From a checkpoint of a small segmentation model: encoder activation mish, encoder depths [3, 6, 3].
Rows from block 0 of the decoder of a small segmentation model, named by matrix and row number. Each number is 128 + 32 x the weight over its row's rms, rounded and kept within 0 to 255. All counts start at 0.
After each channel's rows are labels from the 100 images, of 14976, where the channel reaches its highest value: "lies over" is the class under the peak. Only what is clearly more common there than usual is listed. The data: pictures of board games with random positions, seen at a slant.
# conv: 3x3 conv (decoder.mid.0.conv.weight, 96x96x3x3, standardized in use, each kernel summed), inputs 0-95

conv.35 [145 135 135 165 118  55  72 141 150  95 148 171 155 151 179 170 132 148 124  90 142 118 107 166  89 128  84 134 125 185 123  81 134 158 128 103 107 139 163 175 147  65  95 168 160 136 139 120 110 109  78 120 107 109 210 102 184 152 121 158 135 104 121  82  56  98  84 118 148  70 114 129 135 120 145 144 108 118 186 173 150  57 159 116 144 164 146 167 147 129  72 116 106 131 125 118]
lies over: board

conv.83 [142 145 103  98 155 222 146  88 146  86 164 133 143  88  66 137 123 173 139 114 133 109 138 113 135 132 112 127 193  87 124 109 106 179 127  71 140 163 142  65 100 138  96  99 148 154 130 145 120 122 142 122 128  73 136 153 171  79  78  62  88 136 117  88 135 176 101 131 121 182 205 120 134 169 143  85  80 116 148 145 118 123 134 109 141 153 119 168  87 132 148 200 165 136  98 129]
lies over: board

conv.62 [143  83 137 183 137 172 149  54 143 108 114 133  91 119 164  65 160  60 113 164 137 117 190 107 122 146 121  99 147 160  91  66 157 130 120 148 107 129 103 179 139 117 144 140 134 124 144 145  83 171 164 130 149  84 132  81 124 106 113 149 179 129 171  95 129 111 110 161 198 157 112 136 123 151  94 137 119  94 101  72 123 150 158 125 150 124 108 146 108 201 131 102 182  96 118  43]
lies over: table

conv.53 [131 149 103 158  70 108 131 139 129  86 111 139 121 221  93  71 100 138 157  56  89  98 162  43 167 160 164 108 192 137 114 121 182 130 118 104 189 151 167 147 150 135 128 158 143 108 104 126 106 128 131  84 119 134 143 155  95 106 140 149 124 128 127 198 158 122 123  87  94 103 175  89 146 139 122 129 128 142 152 105 140 133 209 121  67 138 149 141 106 107 109 144  87 111  80 160]
lies over: board

conv.33 [113  82 143  92 149 169 137 134 141 155 180 125 130 100  82  77 137 140 118 143 166 140 142 154 135 132 122  69 106  91 114 159  90 145 108 154 133 127  91 123 111  79 118 116 136 144 216 135 103 144 185 128 130 158 152 128 132  74 101  71 121  85 129 125 131 155 137 180 132 186 169 146  78 200 130  74 123 112  72 150 122 134  37 160 104  99  88 133  97 164 178 176 137 163 129 125]
lies over: table

conv.74 [163 192 156 171 138  58 108 120 137 151  98  94 123 129 168 126 205 104 140 177 145  85  76  93 135 103 114 141 127 130 146  96 122  92 198 111  98  83 104 143 144 142 155 167 174  84 135  97 133 173 135  76 122 102 128 172 105  99 140 139 139 136 137 117 155 101 108 135 146 123 136  86 134 145 116  84 135 134 176 110  79  98 134 184 168 117 163 141 199  42 102 108 132  76 152 121]
lies over: board

conv.0 [155  74 159 153  79 120 127 150  95  70 130 123 117  73 166 121 129 110 128 134 220 127 158 114 130 121 125  73 189 150 113 136 157 165 117 132 125 111 131 168 153  81  69 168 127 100 157 120 108  81 157  72 163 182 136 111 115 137 109 185 175 161 124  81 139 119 156 153 139 135 187  91  64 146 146 152 120 110 148 105 164  74 135  97 105 178  95  95 146 149 110 124 147 149  82  86]
lies over: board

conv.93 [108  63 120 149 191 111  74  53 119 102 131  75 150 153 141  86 174 107 170  80 166 122 144 215 118 127 151 166 139 127 146 133  90 121 163 114  59 141 145  83 170  98 147 120 109 131 126 111 109 132  84 141 103 164 128 154 132 202  92  76 158 152 140 116 219 110 155 114 104 122 133 150  86 105 130 157  83  91 150 165 135 127 109 139 154 140 104 162 120 119 145 137 124 119 162  95]
lies over: board

conv.90 [156 140 143 176 119 177 155  74 163 173 111 124 100 109 165  96 148  85 100 207 119  94 170 180 145 173 130 116 176 167 103  16 159 117  71 153 119  70 121 157 122  92 110 143 120 113 176 131 110 149 173 132 131 108 110 114 147 104 149 109 153 130 139 133  96 135  85 101 123 161 119 127 136 128  88 161 122  94  89 101 102 135 154 154 151 143 128 140  68 141 187 138 145  88 104  69]
lies over: table

conv.41 [108 114 116 106  98 168 143 125  90 134 132 135 125 107 136  87 152 127 104 155  88  94 132 159 125 121 153  55 153 126 120 153 124 139  92 134 141  91 143 159 140  89 111  87 157  12 239 112 132 103 146 120 140 167  90 126 113 137 213 110 150 122 133 189 111  97 188 124 166 166 167  93 107 145 156 143 124 147  97  72 170 136 168 129 134 160 107 118 108  71 160 137 124 123 122 118]
lies over: board

conv.7 [160 131 168 123 158  68 152 127 129 108  80  78 129 119 170  67 174 115 121 171 137 108 124 130  70 147 122 104 123 100 128 134 108 105 161 135 176 149 112 155 115 115 171 107 134  62 156 127 130 131 145 131 136 134 122 143  88 181 174 159 151 136 191 109 140 108 126 191 142 100 128  89 134 139 134 185  79 148  91  98 147 111 101  58 225  52 152 111 157 155  77 115 115 111 134 106]
lies over: board

conv.14 [152 131 142 177 116 178 151  81 162 172 114 123  98 106 171  94 143  87  90 206 116 103 168 187 153 178 137 110 174 169 109  20 162 113  65 153 119  77 126 157 126  84 107 148 110 122 178 125 105 148 173 124 130 114 111 116 146 104 161  98 150 133 140 141  94 136  91 107 116 156 108 126 128 126  96 159 129  92  86 102 105 140 149 155 152 146 125 132  64 146 183 135 141 102 102  73]
lies over: table

conv.55 [150 113 100 147 107 171 158 100 161 121 106 178 145  86 199 164 135 128 130 161  73 122 122 204 152 149 184 163 166 117 157  65  81 127 147 113 133 121 157 122 135 108 133 139  60 154  75 155 109 134 121 160 101  42 169 107 132  99 121 124 170  97 102 110  82 142  74 109 113 153 100  91 179 116 205 119 118  81 151 118  99 107 138 128 138 135 156 159 110 110 164 127 155 104 130  85]
lies over: board

conv.40 [129 154 165  69  76 131 108  96  87 167 147 125 181  96 128 120 123 113 131 154  89 149 103 123  88  83 153 120 121 122 150 146 149 163  98 134  95 138  91 140 110  98 153  55 109  57 167 110 121 101 128 173  93  91 149 163 167 156 130 153 188 105 108 176  99 131 226 153 111 141  85 111 113 104 167 102 193 154  92 141  88 140 116 139 164 112 126 129 133 167 195 137 174 110  99 124]
lies over: board

conv.32 [114 147 106  93 102 138 145 142 135 134 136 164  91 131 129 237 102 134 143  77 141 122  39 118 170 104 142 140 105 107  72 134  99 146 107 161 143 141 136 182 139 177 121  84  87 122 155 196 135  71 124 166 169 106 146 117  62  89 134 178 107 121 152 141  88 102  85 162 142 129 123 126 145 107 111 148  97 175  82  92 198 151 142 110 139 144 107 141  90 173 160 136 116  96 150 109]
lies over: board

conv.1 [116 143 157 145 125 140  55  53  64  83 164 140 178  82 135  92 109 145 103 125  78 132 126  63 111 148 119 124 169 165 127 105 162 161 107 151 106 181 135 142 131  84 165 134 120 180  96 138 122 180  92 123  93 123 153  83 137  90  70 164 119 100 138 122 160 151  91 103 105 166 160 174 129 138 151 151 101 148 197 143  88 120 138 168  85 107 179 162 163  85 136 105 135 127 168 133]
lies over: board

conv.64 [131 137  42 130 194 148 129 170 100 135 157 152 125 189 108 116 130 181 117 155  98  86 167 155  96 133 138 111 110  98 148  95  72  96 112 129 236 135 144 122  92 114 186 110 146 137 119 122 154 119 133 145 101 151 181 101 160 140 113  79 156  86 142 130 183 129 106 102 168  95 134 203 136 128 134 165 103 127  93  79 151 113 164  72 120 105 144 133  97 112  85 109  80 116 114 142]
lies over: board

conv.20 [154 132 139 178 118 174 147  80 160 171 113 119 100 109 173  90 145  89  89 208 120 101 165 188 152 179 137 108 177 172 112  14 163 112  66 152 119  75 127 154 126  79 107 150 111 125 179 130 105 146 167 119 129 114 114 118 148 104 158 101 151 133 138 140  99 136  94 105 117 153 110 127 124 131  95 160 124  95  90 103 103 136 154 152 152 148 126 135  63 140 181 137 139 101 105  75]
lies over: table

conv.78 [125  76 140 140 161 144 116 161 156 157 112 152  56 129 118 129 183  82 118 159 181 136  84 168 175 131 134  96  84 102 183 152  84  91 100 102 157  63  98 142 206  96  73 129 159 145 109 148 144 131 151 153 155 126 149 157 121 132 134  91 112 121 129  86 119 180 126 125 107 155 105 161  87 144 109 107 158 153 121 135 113  98 124 152 100 194  89 152 114 182  32 150  98 121 123 120]
lies over: board

conv.91 [102 111 165 142 171 130  99  85 151 101 145 108 178 171 137 123  88 158 147 141 109 131 132 182  83  85  57 138 142 146 141 163  66  70 107  58 185 122 150 146 140 110 145 133 149 110 143 118 110 139 116 123  66  90 113  88 139 130 100 122 193  75 111 101  91 113 146 149 160  94 142 118 202 179 168 189 116  86 165 123 176 118  90 148 132 132 169 135 119 126 124 167 111 160 131  83]
lies over: board

conv.71 [146 124 172 204 109 104 149 158 194 141  60 139 124 138 149 155 106  93 143 150 147 115 162 160  89 100  92 141 112 136 103  88 124 100 127 110 125 126 128 135 106 134 113 181 120 149  39 112  58 132 115  90  93  65  77 120 140 171  78 198 115 149 139  87 154 119 117 155 200  82 137 145 136 117 159 116 129 104 175 139  91 113 156 176 151 135 167 134 153 124  88 123 115  99 176 149]
lies over: board

conv.25 [135 139  37 147 143  87 122 145 204 129 139 131 130 103 154 161 118 148 125  97 118  82 169 120 161  97 137 156 104 120 141 139 138 186 156 131  86 147 190  71 108 142 131 154  93 154 135  77 133 164 171  99 121 135 144 147 165  76 173  32 116 134 141 150 109 116  77 149 120 107 114 124 184  63 132 166 115 115 124 179 115 119 128 152  74 116 193  83 113 145 142 120 128 124  78 127]
lies over: board

conv.44 [134 103 137  65  89 164 142 177 142  87 132 117 111  90 201 142  81 154 112 104 139 160 141  89 166 170 213  82 105 141 114 177 155 153 129 171 129  89 110 176 125 138 144 172 109 128 139 166 137 139 145 114 146 173 123 124  73  68 164 175 129  77 131 188  88  93 118 167 128 161 105 131  98 144 132 100 148 130 142  74 158 113 141  87  87 157  86 102  92 131 115 100 105 149  92  91]
lies over: table

conv.60 [132  60 181 115 135 174 134 134 145 148 147  91 104 122 152 124 177 100  88 139 105 168 155 138 106 144  83 125 117 120  62 120  95 118  90 211 174  66  62 163 149 128 105 115 217 124 132 122 154 137 121 178 104 149 123 152 115  71 120 159  83 103 150 119 137 166 120 144  87 195 107  95 111 126 132  94  72 155 126  76 108 152  94 134 163 158 101 169 156 155 146 135 117 145 117 141]
lies over: board

conv.49 [138  97  71 171 169  64 113 118 192 157  92  96 119 198 140 117 150  56 163 143 167 112 101 149 118 123  82 112  84 142 145 102 115 154 160 150 154  78 126 133 152 115  93 122 171 212 101 170  94 148 113 100 110 113 154 139 138 106 105 148  79 154 155 110 111 114 146 121 160 104  59 127 152 143  85  93  81 168 138 197 113 174 131 141 123 163 138 127 110 152  76 148 118 103 153 153]
lies over: board

conv.43 [107 144  57  97 143 145 133 125 121 126 157 136 160 120  78 150 150 125 194 104 109  52 141 117 158  77 153 159 148  93 119 120  63 110 132 135 163  94 109 132 129  94 149  91 110  81  84 137 110 126 141 156 116 120 140 146 157 120 136 109 188 183 110 137 177 136 114 116 119 191 127  93 116 133 150 102 124 115 143 103 117  99 165 200 105 147 165 137 180  67 189 198  82  64 138 145]
lies over: board

conv.24 [137 140 160  64 156 122 114 139 236 127 125 111 121  91 186 171 106 114  72 153 134 161  70 144 141 138 123 169  79  99 129  65  91  86 155 120 154 130  93 110 145 107 112  83 125 127  84 169 119 166 109 137 105  93 194 162 162 111 105 145 134  95 193 117 129 151  89 176 135 170  89 130 129 164 141  92  89 151 132 152 101  92 135 108 164 113 131 164  77 152 132 182 100 128 129 127]
lies over: board

conv.8 [160  83  92 143 156 150 100 105  48  62 154 119 148 101 138 102 114  78 142  93 172 120 181  98  75 128 154 142 157 143  68 116 177 127  72 103 114 133 130 163 218  90 140 120 135 100 147  96  79 100 109  71 134 140 134 140  99 150 135 141 148 200 158 139 190 133 127 145 129 101 187 108 124  99 112 166 134 134 194 118 145 125 161 115 124 160 100 152 139 142 146 121 156 127 117  74]
lies over: board

conv.92 [115  65  98 107 116 135  90 138 141 152  82 103 113 126 122 130 103 117 139 137 145 202 131 139 152 135 186 169 104 113 107 111 159  72  92 181 129 122 136 116  87 151 197 148  91 168  81 159  73  82 144 110 157 162  83 104 103 120 107 145 137 101 135 163 193  88 131 116 144  89  89 122 177 142 168 124 140 138 168 111 144 153 157 138  66 133  98  70 173 151 165  96 123 141 205  99]
lies over: board

conv.85 [125  83 183 173  93 129 165 119 137 147  72  96 116 114 128 150 180 142 152  84 132 156 206 164 161 128  99 111 185 145 121 121 155 214 159  82 162 137 116 140 115 143  95 172 145  94 126 110  97 125 127 105 145  71  75 120 126 150 132 105 142 132  91 121 110 108 170  84  69 131 119  81  74 146 146  93 118  89 116 120  86 127 151 154 163 157 133  97 174 151  53 175 124 144 113 165]
lies over: table

conv.79 [169 108 122 148 114  91 178 119 110 150 153  78 120  58 131 158 146 185  98 174 191 148 150 128  77 107  88 191 127 107 107  86 164  94  19 145 136  80 121 121 129 147 137 116 217 152 137 136 135 116 104 104 102 152  65 152 145 104  97 162 124 171 128 148 157 118 161 127 131 132 117 141 126  99 119 169  99  89 132 120  92 135 177  84 163 153 142 122 130 109 185 115 144  94 123 108]
lies over: table

conv.73 [112 141 168 102 102  60  66 145 148 175 121 140 117 159 152 145 141 100  88 122 138 116  65 129 164 162 148 114 178 154 122 111 142  90 101  82 138 122 128 137 114 106 122 170 131  94 167 159 187 145 111  66 174 149 150 123 123  98 111 169  86  57 135 114  84 129  57  68  94 147 141 155 147 173 114 108  81 185 194 169 134 137 125 143 116 188 149 126 160 128 128 124  71 144 124 141]
lies over: board

conv.94 [141 162 116 158 143 108 118 148 123 106 129 168 112  82 128 126  81 105 150 157 114 170 116 112 155  94 104 121 104  94 103 114 196 180 178 134 228 127 101 153 196 122 110  98 169 108 123 108 137 139 127 159  90 107  83  79  88 135  96 124 144 162 100 143  27 174 147 101  94 141 171 171 192 136 109 115 207 146 142 110 110 107 114 138  97 112 160 110 114 115 105  91 138 104 146 134]
lies over: table

conv.84 [137  92 161 148 109 108  86 107 107 133  88 141 123 164 134  25 157  63 132 152 143 102 124 141 165 163 148  40 143 164 151  54 225 119 142 146 169 105 102 157 140  37 120 138 114 131 112  98  87 143 131 112 104 204 133  91 151 119 149 112 123 156 146 145 172 136 148 100 149 171 125 144  83 175 114 124 168 130 136 122 113  98 136 121 133 140 137 152 132 104 107 115 122 112 162 143]
lies over: table

conv.5 [103 135 100 129 149 161 121 190 110 125 113 137  98  97  86 158 176 142 169 103 162 116  84 114  56 126 153 131 104 123 129 124 147 166  90 134 134  96 112 146 117 113 122 156 151 175 125 128 146  94  89 135 154  92 163 193 108 118  86 146 135  85 123 161 177 124  97 171 167  90 170 158 161  99 110 116  98 168 147 100  26  70 197 109 139 105 134 184 115 187  75 122 111 120 143 135]
lies over: board

conv.82 [155 119 135 167 115 169 136  84 154 159 109 115 104 116 186  89 137  82  79 201 125 111 177 186 160 185 137 112 182 168 118  10 161 118  61 147 113  80 137 156 138  84 109 149 112 110 181 130  96 141 178 120 113 119 130 124 151 107 154 102 149 143 149 146  88 140 101  96 121 150  95 119 127 138  97 160 119  84 106 114 110 129 146 158 136 164 129 141  75 145 167 121 132 106 111  69]
lies over: table

conv.72 [117 177 145 106 158 167  98 125 107  93 100 115 166  68 110  76  96 149 125 138 128  79 170 161 148 188 136 120 177 113 126 122 164 136 127 171 121 160 126 113  43  97 161 171  76 130 142 174 117 104 153 180 126 150 129 123 150 131 132 110 103 124  76 116 150 170  57 115  97 137 167 156 171 124 176 191 157 109 105  96  62  52 106 126  99 100 149 124 114 134 155 128 106 169 120 121]
lies over: board

conv.47 [148 140 168 124 113 169 150 163 151 109 116 140 151 119 120 132  97 100  63 152 111 146 126  28 101 161  77 146 155 163 133 151  97 133  74 200 131  98 143 158  79 103 118 197 150  85  93 146  87 125 156 109 111 152 145 173 167 131  71 181 134 106  98 115 159 170 127  92 122 141 193 153 137  97 130 106 144 144 127 109 135 114 139 175 109 174  87  69 139 111 143 122  60 112 109 148]
lies over: board

conv.45 [ 99 123 106 167 146 177 173 163  90 150 125 121 104 154 122 114 149 169 101 157 115 144 125 123 171 127 120 171 112 166 147 129 137 114  97  95 120 106 122 102 127 159 134 104 186 176 120 155 212 101  66 156 143 115 137  86 123  76 123  96 188 149  82 137  95 107 139 118 135 139  31 139 142 177  57 114  89 111 125 122 104 145 192 129 125 128 118 153 142  97  87  65 166  84 183 128]
lies over: board

conv.77 [132 160 193 114  81 139 133  94 180 160  96 119 126 162 127  73  83 110 120 143 152 116  63 136 176 159 178  83 113 142 124 107 178 118 139 110 126 121  89 143 127 117 127 121 158 148 153 173  62 119 140  84 132 154 200 166 122  99  99 168 112  95 148 150 124 122 184 168 129 109 121 119 115 157 148  63 128 118 125 174  71 109 107 111  95 125  85 156  56 162 100 162 111 173  87 175]
lies over: table

conv.28 [ 73  97 162 103 118 112 116 129 121 141 150  96 142 155 127  92 163 103  93 102  71 102 180  83  72 128 127 114 134 140 122 138 120 115 114 112 133  94 116 177  91 146 145 160 223 101 149 119 152 182 139 131 175 116 134 156 113  97  88 173 122  71 156 182 154  90 118 108 111 136 158 175 175 132 140 101  71 201 149 121  86 167 167 136  94 117 107 106 169 143 174 110  67 151  94 155]
lies over: board

conv.17 [136 129 165 110 159 174 121 137 131 104 101  67 141 109  89 146 142 137  95 142 145 191 127  81 109 149  92 179 156 121 199 106 147 101 143 103 137 133  86  87 164 144 173 131 132  98  94  81 107  75 112  98 104  98 161 127 197 148 158  60 112 174 101  90 107 147 129 148  99 199 110 122 190 145 122 113 180  71 153 134 131 108  96 153 191 124  96 120 151 177  96 129  96 110 131 143]
lies over: table

conv.59 [ 91 131 122 159 119 154 121 141  87 101 156 128 133 173  89 140 101 179 180  45 121  95 184 103  76 117 122 129 142 156  80 161 142 142 148  95 131  99 129 162 151 187 130 176 120 161 172  67  84 119 121  68 162 100 119 112  85  71 179 113  88 157 101 134  99  84 138 178 157  69 147  90 177 160 111 166 119 112 149 123 125 166  99 148 164  95 104 132 118 141 146 124 146 165 119 161]
lies over: board

conv.68 [117  89 162  83  99 162 180 159 170 110 126 120 123 193 189 128  66  97 132 100 121  92 149 119 136 145 150 111 115 131 112 141  85 149 173  79  86  90 155 144 160 171  72 101 157 101  85 134 199 210 134 124 127 158 134 163  83 111  94 142 143 124 142 147  74 130 147 122 142 175 125  67 134 138 115  76  83  84 174 170 111 127 130 169 118 146 114 164 130  98 158 139 121  84 100 116]
lies over: board